From a checkpoint of a small image classifier: activation silu.
Rows from block 6 of a small image classifier, named by matrix and row number. Rows with one number belong to one channel. Each number is 200 + 40 x the weight over its row's rms, rounded and kept within 0 to 999. All counts start at 0.
After each channel's rows are labels from the 100 images, of 14976, where the channel reaches its highest value: "top examples" is what is common among them. Only what is clearly more common there than usual is listed. The data: streak pictures of flow and ridge fields. In brackets: how many of the 100.
# convs1: grouped (5 groups) 3x3 conv (model.blocks.6.convs.1.weight, 160x32x3x3, standardized in use, each kernel summed), inputs within the group 0-31
# convs2: expand pointwise conv (model.blocks.6.convs.2.weight, 160x160x1x1, standardized in use, transposed), outputs 0-53

convs1.16,243,168,211,124,202,156,170,216,193,188,156,178,232,252,144,178,238,171,114,143,219,211,123,215,189,222,190,185,238,226,124,228
convs2.16,234,224,191,232,183,252,240,170,231,176,189,203,245,184,220,150,222,164,192,264,215,160,229,281,184,194,153,171,196,155,204,188,165,173,127,162,176,156,227,141,205,162,142,194,137,188,205,115,194,142,189,161,137,214
top examples: waves (99)

convs1.141,203,154,251,197,166,250,241,206,255,140,164,178,231,238,190,169,259,198,232,246,212,212,143,131,142,147,156,193,184,254,253,218
convs2.141,264,211,211,227,172,191,194,184,223,148,217,213,198,204,152,166,234,149,192,203,219,220,240,223,139,149,185,154,227,150,224,144,240,208,175,292,168,149,198,173,216,169,148,186,218,225,197,196,157,222,228,204,174,194
top examples: pair of whorls (80)

convs1.100,161,164,173,185,151,309,246,263,227,207,214,162,204,237,174,120,200,216,187,223,190,250,226,200,165,259,167,253,204,227,233,242
convs2.100,214,186,192,236,260,279,206,206,276,184,200,246,154,211,240,153,201,188,186,231,246,183,192,248,132,241,159,195,201,189,169,187,170,209,191,181,177,167,245,194,182,167,198,237,154,216,202,171,217,155,192,166,128,240
top examples: turbulent (50)

convs1.89,230,224,245,184,157,244,176,113,250,83,202,242,183,168,214,225,248,248,226,232,246,196,211,175,165,217,174,200,169,164,241,186
convs2.89,210,180,258,233,251,171,210,171,235,153,279,236,213,174,174,168,272,183,216,227,178,149,259,229,163,174,184,222,262,217,215,170,247,211,196,225,245,251,179,221,215,121,195,193,188,180,204,138,170,183,158,243,172,274
top examples: waves (42); source (29)

convs1.135,133,179,157,167,178,165,179,203,127,204,214,202,150,179,273,204,181,173,250,143,167,160,183,171,193,228,238,253,134,163,138,155
convs2.135,120,143,226,170,216,170,233,239,230,209,217,249,220,187,194,193,217,271,216,237,142,165,207,166,308,149,256,180,200,218,195,261,226,217,212,157,304,208,213,188,136,191,177,290,199,193,225,160,199,205,137,206,185,233
top examples: parallel (91)

convs1.91,162,175,181,171,123,176,111,224,245,223,173,180,236,139,155,177,247,213,213,231,210,149,170,252,219,214,234,146,158,181,252,250
convs2.91,257,230,206,149,172,193,122,211,162,193,225,159,150,253,210,175,188,170,174,192,243,247,153,193,240,170,237,175,221,236,186,192,170,170,179,203,159,254,186,245,260,232,176,193,229,185,107,240,203,241,253,184,202,154
top examples: parallel (31)

convs1.56,291,236,222,252,242,202,257,243,253,190,222,140,149,245,204,176,161,220,199,248,196,214,138,230,235,212,227,217,148,203,131,180
convs2.56,190,235,201,182,232,197,226,151,200,272,212,183,181,152,216,260,187,216,217,151,120,192,196,203,151,169,337,255,220,148,229,171,193,221,166,198,242,224,203,140,196,195,230,158,202,183,179,249,150,225,206,241,261,230
top examples: parallel (55); turbulent (37)

convs1.74,168,197,154,153,223,164,211,265,115,191,147,160,130,200,130,178,197,195,210,259,186,221,177,229,265,211,251,196,252,161,191,174
convs2.74,156,211,209,247,199,268,301,208,197,292,194,147,253,156,279,134,211,204,181,217,182,175,162,153,185,185,246,116,141,163,207,138,166,197,161,197,167,148,257,146,168,221,228,155,215,187,214,221,267,209,181,219,161,214
top examples: turbulent (87)

convs1.106,197,154,146,172,167,222,160,187,184,204,131,194,291,176,172,199,246,188,215,251,170,224,233,137,177,176,156,224,306,198,182,181
convs2.106,131,214,229,226,286,205,144,263,219,232,250,258,198,271,275,200,220,159,185,193,167,251,180,196,155,216,212,194,160,203,130,231,142,254,206,183,165,196,201,215,190,274,226,238,250,193,239,212,233,287,218,263,202,195
top examples: parallel (100)

convs1.25,169,246,192,143,234,200,224,144,183,170,169,224,171,168,167,282,149,246,186,268,214,196,199,164,121,238,163,250,175,171,183,257
convs2.25,193,192,280,224,273,192,200,227,218,234,285,225,224,269,250,193,264,174,195,268,201,251,181,181,145,232,226,219,218,200,198,204,261,317,257,232,229,126,146,214,191,224,260,182,246,202,233,189,230,252,196,250,203,249
top examples: parallel (94)

convs1.154,167,225,220,226,176,215,185,161,156,172,167,166,192,288,194,171,263,230,282,236,241,250,199,174,172,207,213,181,103,250,208,235
convs2.154,208,196,192,235,201,110,157,222,189,230,194,267,270,216,200,214,236,209,217,234,164,255,174,176,202,288,196,271,166,205,172,287,249,132,219,172,212,203,186,244,177,180,172,173,196,191,137,195,152,151,276,186,252,180
top examples: turbulent (50); saddle (35)

convs1.4,227,182,190,159,259,112,162,235,168,181,105,181,199,231,167,190,243,163,128,156,196,176,161,269,201,202,232,229,207,196,153,192
convs2.4,194,163,143,233,138,202,219,180,204,129,141,215,189,178,118,237,166,239,173,160,131,222,256,290,223,141,222,170,232,174,275,237,194,146,127,180,178,258,241,212,179,162,152,134,155,129,218,176,116,147,192,224,196,149
top examples: pair of whorls (63)

convs1.80,131,176,141,152,153,144,145,241,202,206,158,172,189,150,152,135,233,191,221,254,205,155,158,219,261,217,260,186,200,180,229,222
convs2.80,246,206,229,181,245,223,173,249,168,220,246,152,252,189,241,175,223,198,140,171,238,216,145,175,143,182,183,168,234,177,233,183,175,197,180,235,203,229,136,183,281,220,190,192,227,167,98,232,228,258,189,191,169,153
top examples: turbulent (59); parallel (31)

convs1.150,192,181,175,201,238,174,179,184,189,160,231,217,184,179,164,264,193,230,110,221,216,218,270,253,294,243,228,144,276,195,208,212
convs2.150,194,110,245,152,203,238,212,189,228,175,238,182,242,192,208,102,258,131,171,217,259,181,261,147,188,198,210,200,255,168,240,133,208,222,162,226,193,178,219,175,154,169,215,144,176,198,211,122,224,194,116,139,111,272
top examples: waves (56); spiral (33)

convs1.29,232,210,219,107,236,158,183,219,194,206,154,216,236,232,203,212,236,208,87,213,226,206,137,243,210,226,225,252,246,224,155,253
convs2.29,231,232,210,214,175,227,196,159,160,122,199,240,188,205,166,192,219,183,193,247,199,161,219,207,230,144,113,190,167,197,231,201,186,98,157,164,190,217,140,189,208,162,148,153,148,97,209,224,183,169,248,182,197,132
top examples: waves (85)

convs1.148,214,188,170,136,151,199,182,228,185,223,241,224,193,118,259,147,180,166,159,179,154,181,176,162,195,225,250,268,173,124,175,143
convs2.148,180,174,142,156,175,221,242,187,212,132,163,202,192,155,125,183,192,247,153,227,160,251,244,227,259,192,192,262,216,251,226,249,212,202,178,238,231,250,138,214,196,164,178,194,153,185,201,147,183,174,168,195,177,191
top examples: waves (48); turbulent (31)

convs1.149,193,200,252,195,240,254,253,184,238,233,230,228,240,262,146,240,245,222,263,233,229,237,169,238,132,237,211,168,221,251,252,241
convs2.149,241,253,208,233,198,227,226,219,231,282,191,189,214,222,244,211,171,205,204,181,152,202,158,210,107,184,254,155,231,160,233,172,209,232,194,308,191,135,177,162,217,205,251,195,227,237,187,225,226,235,197,207,227,219
top examples: turbulent (63)

convs1.2,242,152,223,148,182,127,174,218,215,177,191,152,252,233,155,191,238,198,133,139,225,234,121,204,194,232,179,175,239,237,128,220
convs2.2,190,171,258,260,236,269,220,200,195,187,241,209,242,269,242,120,284,174,192,260,263,144,230,117,200,163,166,207,166,145,219,162,219,203,193,195,197,169,167,134,176,198,241,159,196,217,214,114,229,175,202,228,146,210
top examples: waves (97)

convs1.139,185,178,251,186,261,233,310,187,292,192,206,217,204,218,137,242,170,183,210,202,153,191,186,236,203,196,239,219,215,206,276,250
convs2.139,196,256,236,246,240,195,240,253,235,201,243,260,214,255,245,159,219,214,222,195,228,206,206,218,107,209,175,239,168,185,131,249,234,222,266,171,182,177,191,222,206,200,216,185,191,290,279,145,228,210,165,293,156,236
top examples: parallel (36); turbulent (31)

convs1.146,179,148,219,163,218,258,250,222,195,277,198,221,227,207,179,178,211,200,301,197,171,186,113,213,103,204,250,196,211,194,201,210
convs2.146,205,287,267,233,275,198,192,202,197,271,262,175,244,251,260,143,241,156,164,258,225,217,142,171,136,243,223,162,228,158,196,197,204,304,268,227,219,167,174,177,212,244,255,182,220,199,203,191,207,265,215,252,201,210
top examples: parallel (99)

convs1.58,235,218,180,193,262,236,270,205,273,161,201,147,217,222,146,217,190,127,187,195,161,212,136,176,166,254,173,186,249,124,195,185
convs2.58,174,173,213,192,243,180,206,183,211,200,291,228,207,200,201,204,253,204,176,215,166,190,217,187,178,180,286,263,236,205,143,250,222,271,157,155,188,249,162,206,169,203,269,260,225,193,200,256,158,232,211,266,267,259
top examples: parallel (72)

convs1.42,275,211,255,251,201,196,261,254,218,219,226,179,210,230,211,93,117,232,178,169,167,207,202,239,215,214,158,190,213,244,154,221
convs2.42,342,326,162,221,187,214,195,219,202,163,168,201,214,244,218,140,146,242,252,208,190,128,218,234,192,129,179,191,262,175,230,155,218,147,190,195,186,154,140,189,313,216,185,177,166,255,242,188,183,161,212,228,183,146
top examples: parallel (38)

convs1.121,275,193,203,201,171,183,174,159,244,253,189,267,274,166,220,194,225,252,254,182,164,178,252,176,257,173,218,197,269,196,266,223
convs2.121,191,222,262,296,245,187,218,254,266,213,250,293,246,265,263,151,250,242,201,246,229,197,168,214,131,217,222,233,215,209,127,238,166,211,181,187,107,168,259,208,159,271,230,208,215,245,266,217,229,219,175,304,188,228
top examples: turbulent (43); parallel (32)

convs1.6,178,167,216,216,224,112,103,234,186,177,78,163,213,192,189,201,180,195,184,178,251,191,201,251,222,260,223,209,199,235,196,224
convs2.6,196,130,239,268,201,223,177,215,211,212,169,193,206,146,216,235,181,229,183,169,226,116,235,244,183,160,213,243,256,180,279,190,192,194,121,226,169,245,192,206,196,199,215,90,206,171,184,194,201,205,230,257,234,192
top examples: waves (50); pair of whorls (39)

convs1.9,227,205,240,101,217,194,209,215,234,203,203,201,229,231,179,220,221,221,98,193,241,244,108,215,205,246,205,215,228,248,138,239
convs2.9,200,208,193,269,185,249,223,204,181,176,226,227,215,185,222,197,225,169,149,258,228,229,152,155,172,203,103,204,216,201,150,199,178,173,164,187,176,182,139,185,191,242,179,237,154,91,162,284,197,196,229,197,160,197
top examples: waves (76)

convs1.108,195,169,260,185,192,186,192,230,169,197,167,113,278,200,139,117,178,184,213,139,220,216,218,124,154,217,164,219,228,213,183,246
convs2.108,221,275,258,199,221,205,187,172,218,191,261,197,173,169,146,167,236,148,211,166,149,227,144,214,104,259,233,239,236,228,103,195,206,251,283,264,183,180,224,218,199,164,133,212,135,177,191,186,130,166,224,186,178,203
top examples: waves (51); pair of whorls (25)

convs1.153,194,246,165,243,192,138,206,79,168,230,183,178,199,187,235,205,201,202,238,178,206,197,254,195,233,225,266,244,150,162,122,212
convs2.153,156,215,202,187,216,164,203,217,239,230,204,193,145,219,216,172,184,192,157,229,149,230,168,188,230,302,227,311,213,263,116,250,234,223,302,224,218,154,186,229,217,180,201,195,187,164,166,139,143,173,209,206,228,237
top examples: saddle (47)

convs1.111,123,214,201,215,156,248,221,242,209,123,172,141,161,234,154,225,197,155,193,253,208,221,168,190,109,240,213,182,185,210,127,219
convs2.111,215,264,160,221,137,181,215,179,115,149,163,213,106,183,149,157,161,198,195,173,170,188,190,154,240,188,144,201,150,208,177,246,176,150,238,204,216,247,123,225,280,177,129,242,200,253,132,179,144,165,217,188,177,147
top examples: waves (63)

convs1.96,225,158,204,168,138,234,171,226,176,207,145,176,293,184,176,201,211,209,198,253,165,251,177,129,176,198,113,198,281,202,209,212
convs2.96,129,198,235,167,262,171,187,197,196,237,256,211,174,187,236,198,225,184,176,213,144,244,127,223,137,260,212,219,244,227,205,218,233,265,231,285,243,192,155,269,156,190,227,211,211,166,228,210,173,257,208,229,197,222
top examples: waves (64)

convs1.101,181,218,219,213,153,289,211,254,222,155,168,156,155,256,159,203,230,176,206,279,230,275,163,161,144,229,157,210,210,167,208,216
convs2.101,218,267,131,210,162,216,285,159,214,180,151,211,176,147,118,190,164,207,173,143,130,215,186,276,168,155,188,235,308,228,209,184,232,178,214,338,209,236,197,237,229,174,166,172,178,218,217,158,159,217,175,181,144,196
top examples: pair of whorls (70); whorl (25)

convs1.117,134,196,190,171,219,256,214,236,232,178,222,134,130,229,206,188,258,164,225,244,235,285,161,203,165,267,206,221,154,202,145,215
convs2.117,163,188,172,239,197,301,232,154,224,205,189,174,234,185,194,192,236,150,98,234,232,177,228,173,234,213,183,171,164,158,238,153,198,223,233,163,251,143,220,132,156,159,143,183,109,201,221,183,198,133,138,135,142,217
top examples: turbulent (52)

convs1.59,230,260,243,219,155,195,243,259,221,233,235,167,160,259,229,147,161,220,204,166,141,245,158,241,236,205,188,195,150,253,139,244
convs2.59,280,213,157,212,194,250,172,212,231,203,155,226,129,198,215,245,143,188,304,150,190,248,158,226,156,238,270,256,260,147,257,178,282,237,215,274,233,173,231,135,277,204,196,177,197,249,178,138,167,200,205,182,186,162
top examples: pair of whorls (53); waves (30)

convs1.37,227,207,184,182,98,242,277,174,136,169,215,215,220,151,214,178,186,207,272,263,239,186,240,195,177,181,140,218,231,214,171,149
convs2.37,182,180,245,195,251,180,188,202,246,177,265,267,187,147,199,223,235,172,193,204,204,209,231,221,167,184,197,255,195,228,160,222,195,246,168,211,178,214,204,220,175,190,221,169,197,175,265,165,199,204,189,281,229,255
top examples: parallel (74)

convs1.116,145,239,159,254,196,223,213,227,191,163,199,134,131,242,150,240,189,130,173,222,183,205,151,195,157,233,255,169,169,215,120,227
convs2.116,240,249,163,271,131,253,231,158,160,147,174,203,189,136,160,186,215,189,184,84,204,180,252,187,183,188,139,201,165,195,209,195,143,200,268,214,140,240,142,219,261,137,161,224,143,222,177,155,134,107,253,161,192,149
top examples: waves (75)

convs1.31,189,225,220,313,194,227,219,213,166,215,249,222,217,207,233,204,182,206,310,149,187,195,272,182,252,179,196,213,209,196,269,238
convs2.31,197,140,185,155,200,205,299,189,221,203,194,245,229,103,144,173,192,258,240,186,192,247,254,179,207,193,195,185,190,260,201,265,284,239,259,199,245,279,191,273,233,179,198,212,194,228,158,149,204,181,160,187,177,227
top examples: turbulent (99)

convs1.66,211,188,193,171,242,217,230,215,97,195,145,228,157,231,203,200,113,184,193,153,231,217,229,179,240,176,234,212,203,245,156,102
convs2.66,143,186,180,214,203,198,193,239,246,182,194,256,129,155,210,216,156,192,249,147,210,198,119,179,217,181,148,145,192,205,164,206,136,147,228,227,154,179,263,209,157,192,237,204,166,211,213,111,221,218,132,188,161,180
top examples: turbulent (48); parallel (26)

convs1.81,112,288,204,220,166,146,117,249,230,169,203,179,164,171,181,212,201,183,173,262,179,163,202,247,192,209,217,173,179,156,261,229
convs2.81,223,223,238,190,233,228,221,176,241,202,245,212,208,129,203,162,245,166,174,229,217,193,235,198,182,109,177,109,222,139,209,150,164,197,199,230,229,202,199,124,223,181,193,208,143,173,173,186,205,210,208,139,124,250
top examples: turbulent (54)

convs1.122,224,229,155,216,192,197,201,220,207,238,203,239,259,197,232,216,226,257,243,190,121,181,179,143,248,225,193,100,279,259,220,191
convs2.122,164,189,251,249,291,264,171,245,214,220,269,255,215,277,252,172,264,251,213,248,253,211,165,205,145,202,204,187,145,190,209,203,172,246,216,158,206,142,193,195,121,238,165,256,244,230,183,235,237,228,189,194,168,233
top examples: turbulent (44); saddle (35)

convs1.158,221,165,234,149,229,233,260,237,253,207,268,237,187,215,147,222,184,212,113,259,237,230,202,223,202,224,154,149,261,225,248,214
convs2.158,229,152,186,232,181,235,248,167,228,181,190,186,212,227,182,137,205,178,201,245,241,147,248,138,192,176,166,228,206,144,206,161,179,168,191,220,182,162,214,180,172,153,162,192,163,212,220,89,213,170,187,152,119,246
top examples: waves (87)

convs1.97,189,198,170,155,158,228,218,225,232,179,139,157,252,234,162,217,262,161,232,254,232,258,221,160,149,208,131,256,264,178,216,228
convs2.97,169,180,201,195,235,157,236,216,234,209,198,212,210,176,206,246,175,224,275,214,182,245,204,186,291,229,249,219,323,204,259,235,300,207,168,266,289,221,206,186,164,227,245,247,258,268,153,192,238,241,194,231,231,238
top examples: parallel (81)

convs1.46,233,242,229,246,149,133,195,245,253,209,221,146,180,247,215,158,150,220,170,189,159,204,127,210,260,181,186,165,136,193,131,217
convs2.46,234,186,244,300,232,212,260,192,193,254,250,158,272,132,237,179,243,241,175,203,139,144,233,201,142,173,273,223,238,139,242,167,247,253,180,198,253,210,179,167,230,223,215,144,238,141,226,220,225,225,201,232,203,250
top examples: waves (46); parallel (32)

convs1.93,190,289,277,267,191,234,144,172,191,120,208,212,194,199,198,264,184,215,202,272,197,208,208,189,169,255,170,196,232,225,237,145
convs2.93,206,227,201,274,251,216,211,267,257,195,222,266,134,239,240,234,212,282,158,273,203,233,118,249,188,292,186,234,111,200,164,252,143,255,170,164,180,192,252,197,193,263,197,254,216,212,247,227,221,216,214,267,191,206
top examples: turbulent (69)

convs1.118,96,233,240,258,220,214,209,173,166,147,199,173,171,212,146,231,120,186,136,207,148,245,188,173,151,169,186,202,148,200,186,173
convs2.118,160,242,117,213,160,236,214,143,158,159,127,209,215,184,166,268,163,221,147,165,194,226,194,221,215,209,151,231,177,179,234,198,159,174,188,189,231,202,138,194,211,164,90,181,123,193,166,203,152,147,205,208,174,156
top examples: waves (95)

convs1.20,221,201,240,141,206,194,208,215,244,199,212,192,227,215,145,233,216,216,108,169,250,244,101,208,214,259,197,221,233,265,139,227
convs2.20,200,169,202,209,178,244,149,207,172,206,208,238,169,196,199,176,201,213,115,199,209,230,113,158,181,189,126,211,177,210,117,241,167,148,166,171,162,202,141,221,181,215,141,198,169,124,202,246,209,214,254,198,217,152
top examples: parallel (85)

convs1.65,223,249,224,212,253,204,232,269,152,250,203,177,180,220,162,221,196,187,219,279,221,212,210,200,304,233,273,227,184,178,207,131
convs2.65,158,197,225,239,197,248,264,212,218,293,200,137,216,229,265,110,204,221,210,222,219,135,204,163,200,132,210,141,180,159,199,154,180,193,185,211,207,149,252,140,204,262,226,210,228,201,194,201,297,227,148,173,112,236
top examples: turbulent (70)

convs1.102,140,208,240,201,169,241,189,187,143,158,191,124,179,195,151,239,171,144,177,264,261,271,172,149,139,175,189,179,212,212,158,210
convs2.102,186,211,169,280,200,200,251,238,186,178,166,255,196,204,182,144,153,207,173,165,139,213,113,202,205,226,200,260,127,226,190,272,172,234,195,193,214,263,136,232,219,206,162,221,193,232,245,172,212,207,210,235,199,165
top examples: turbulent (96)

convs1.44,167,209,176,178,119,186,246,173,285,208,196,240,259,231,184,238,221,179,226,165,161,276,193,210,189,248,203,204,255,212,249,278
convs2.44,206,173,256,155,227,164,196,215,221,160,253,278,187,208,153,239,237,214,196,215,177,241,231,205,244,173,254,253,217,221,202,265,293,224,154,167,261,253,205,235,203,180,221,232,214,202,288,183,163,222,195,268,268,244
top examples: turbulent (76)

convs1.53,283,259,232,228,169,172,274,262,234,196,248,172,155,289,185,198,213,181,165,159,163,226,186,207,231,185,183,145,151,213,190,224
convs2.53,203,198,228,208,229,202,255,162,168,234,238,223,216,215,176,225,233,210,179,175,136,238,231,239,163,197,288,255,187,169,286,194,210,254,131,191,252,275,99,192,208,177,213,174,184,129,222,185,115,198,238,281,263,258
top examples: parallel (45); turbulent (36)

convs1.3,231,198,229,106,217,166,199,201,226,209,189,202,236,236,187,208,220,213,96,202,243,241,128,216,190,244,190,223,248,243,134,263
convs2.3,217,201,208,243,161,236,171,206,175,154,191,205,163,194,158,213,193,180,187,171,221,217,198,185,171,169,228,211,207,180,224,214,190,122,157,154,202,221,140,191,193,209,165,171,163,90,227,214,169,198,250,201,212,192
top examples: waves (70); parallel (30)

convs1.140,162,149,238,135,234,219,209,302,181,228,251,262,186,158,246,214,168,211,227,161,165,163,115,197,150,211,175,219,199,179,218,212
convs2.140,181,164,190,133,235,172,252,214,205,226,194,237,208,159,219,190,193,314,196,217,204,127,176,157,197,280,224,183,133,199,216,273,244,231,234,183,300,199,160,223,213,209,223,300,251,204,169,200,211,173,218,208,228,192
top examples: turbulent (76)

convs1.21,220,188,242,174,211,181,227,260,242,214,216,207,248,226,155,223,234,226,164,96,249,244,134,228,225,268,213,222,231,267,176,218
convs2.21,199,269,285,197,251,172,234,203,193,198,289,241,206,165,150,164,289,232,139,184,159,238,164,141,149,309,179,269,199,221,114,234,169,299,350,195,202,145,132,224,192,166,184,257,158,227,201,148,125,151,202,260,167,226
top examples: pair of whorls (36); waves (36)

convs1.144,156,196,223,231,157,187,158,170,178,123,161,164,184,254,217,150,260,214,184,209,207,226,153,119,177,154,130,210,149,252,224,224
convs2.144,183,218,198,227,144,198,239,214,150,226,176,210,257,216,221,221,211,205,213,174,193,206,230,165,248,226,212,301,209,212,175,258,240,172,296,187,183,193,161,213,160,164,130,186,155,241,180,178,135,114,274,165,212,179
top examples: saddle (61)

convs1.159,205,176,284,206,211,237,239,283,266,177,261,237,179,216,197,175,215,197,127,234,188,213,149,157,148,175,151,187,202,243,248,230
convs2.159,205,215,173,240,140,197,256,229,146,203,162,202,223,254,179,213,184,261,236,216,209,234,240,138,171,239,177,290,210,148,183,247,216,148,300,189,193,176,113,223,226,194,198,220,194,254,158,145,114,145,272,217,192,187
top examples: waves (79)

convs1.130,205,129,218,116,205,200,214,268,219,185,255,179,210,161,213,214,152,163,160,167,157,137,159,231,160,132,180,163,249,153,214,184
convs2.130,216,189,160,241,170,248,295,197,261,138,129,239,172,170,159,230,130,241,228,224,111,185,194,315,202,175,192,130,197,187,269,192,221,218,130,268,168,197,257,192,244,230,198,208,147,209,249,163,240,206,124,188,164,213
top examples: pair of whorls (50)

convs1.68,259,246,248,217,183,285,182,162,246,177,224,268,243,191,206,268,234,197,244,246,245,163,193,151,170,246,183,177,182,198,221,140
convs2.68,138,239,202,223,173,148,235,222,163,171,174,262,191,173,175,165,168,218,249,127,168,134,203,164,203,123,166,204,125,170,214,208,184,85,248,195,166,181,210,188,120,207,244,243,195,301,265,136,188,190,142,229,162,216
top examples: saddle (28)

convs1.103,174,185,211,183,137,234,199,214,203,146,132,136,202,220,135,231,233,153,215,258,240,254,201,143,126,202,135,239,203,175,175,217
convs2.103,179,153,167,153,206,129,177,267,187,215,157,232,144,208,233,223,116,229,185,168,180,237,189,177,283,217,238,229,185,259,157,272,216,203,188,183,196,241,189,242,222,272,227,298,247,203,161,218,242,286,239,202,272,193
top examples: parallel (89)

convs1.107,174,178,212,225,155,267,236,234,138,202,175,185,228,182,165,219,182,221,203,251,133,245,153,165,183,236,207,114,260,249,170,140
convs2.107,145,226,193,240,191,188,194,186,183,200,186,191,222,175,150,202,163,212,178,128,89,221,167,192,215,157,231,180,275,150,224,206,126,125,157,194,169,255,142,192,152,193,177,210,195,207,176,245,131,216,258,225,212,201
top examples: waves (43)

convs1.54,231,245,174,150,183,169,257,179,285,210,265,188,208,280,194,208,206,191,207,111,140,237,194,207,201,247,162,182,153,173,161,190
convs2.54,234,162,192,123,244,198,184,243,239,121,180,278,107,231,214,278,183,221,158,211,268,266,252,222,173,276,208,284,220,215,193,265,218,253,196,245,241,237,122,239,199,180,214,212,185,190,277,169,210,241,219,214,214,241
top examples: turbulent (49); waves (31)

convs1.48,244,214,239,245,141,131,197,232,247,214,234,160,165,253,217,200,170,226,186,186,156,243,150,226,255,179,191,186,104,225,140,224
convs2.48,178,161,222,261,235,179,225,146,205,230,239,207,244,158,200,221,259,173,200,194,116,138,251,213,166,100,295,245,209,135,227,170,232,221,123,164,218,276,171,146,165,175,204,140,239,181,190,238,157,243,193,242,243,268
top examples: turbulent (44); waves (29)

convs1.32,126,191,157,116,140,205,139,173,142,200,220,232,150,194,233,208,195,273,213,245,234,225,204,222,247,144,206,220,216,260,218,220
convs2.32,182,180,173,148,228,173,248,229,239,198,200,249,249,195,229,152,222,207,195,212,184,253,231,187,217,203,168,328,152,204,166,268,211,252,206,188,182,181,223,240,169,206,256,203,219,226,260,136,222,225,206,233,222,253
top examples: parallel (62); turbulent (35)

convs1.71,263,234,255,223,246,250,230,198,179,185,218,213,173,263,167,252,125,186,202,204,265,202,182,132,214,188,179,187,155,236,158,120
convs2.71,131,195,185,192,214,177,199,218,225,160,171,216,178,109,181,199,146,214,231,245,197,141,209,193,226,134,178,141,194,224,193,226,194,144,171,212,137,178,209,181,120,230,214,185,201,260,315,181,249,210,117,191,149,245
top examples: waves (72)

convs1.76,240,251,191,176,197,238,149,180,156,180,176,215,216,178,174,239,188,255,290,248,301,149,163,162,199,257,195,198,215,207,215,146
convs2.76,141,222,232,200,189,192,203,194,204,196,174,226,176,171,163,194,140,200,258,167,166,224,195,150,207,217,198,244,251,180,281,196,194,134,245,217,231,151,182,182,190,195,228,197,207,281,227,160,223,219,98,231,193,212
top examples: pair of whorls (37)

convs1.8,164,253,183,172,212,233,230,176,172,238,178,248,165,161,224,247,180,230,190,295,164,167,219,176,155,141,197,274,194,115,200,227
convs2.8,202,189,217,135,259,178,247,203,226,241,221,204,240,212,197,178,194,206,223,187,182,202,210,180,190,191,218,230,198,228,181,226,240,294,261,219,267,197,235,260,252,231,234,236,224,236,187,220,270,230,158,208,154,246
top examples: parallel (100)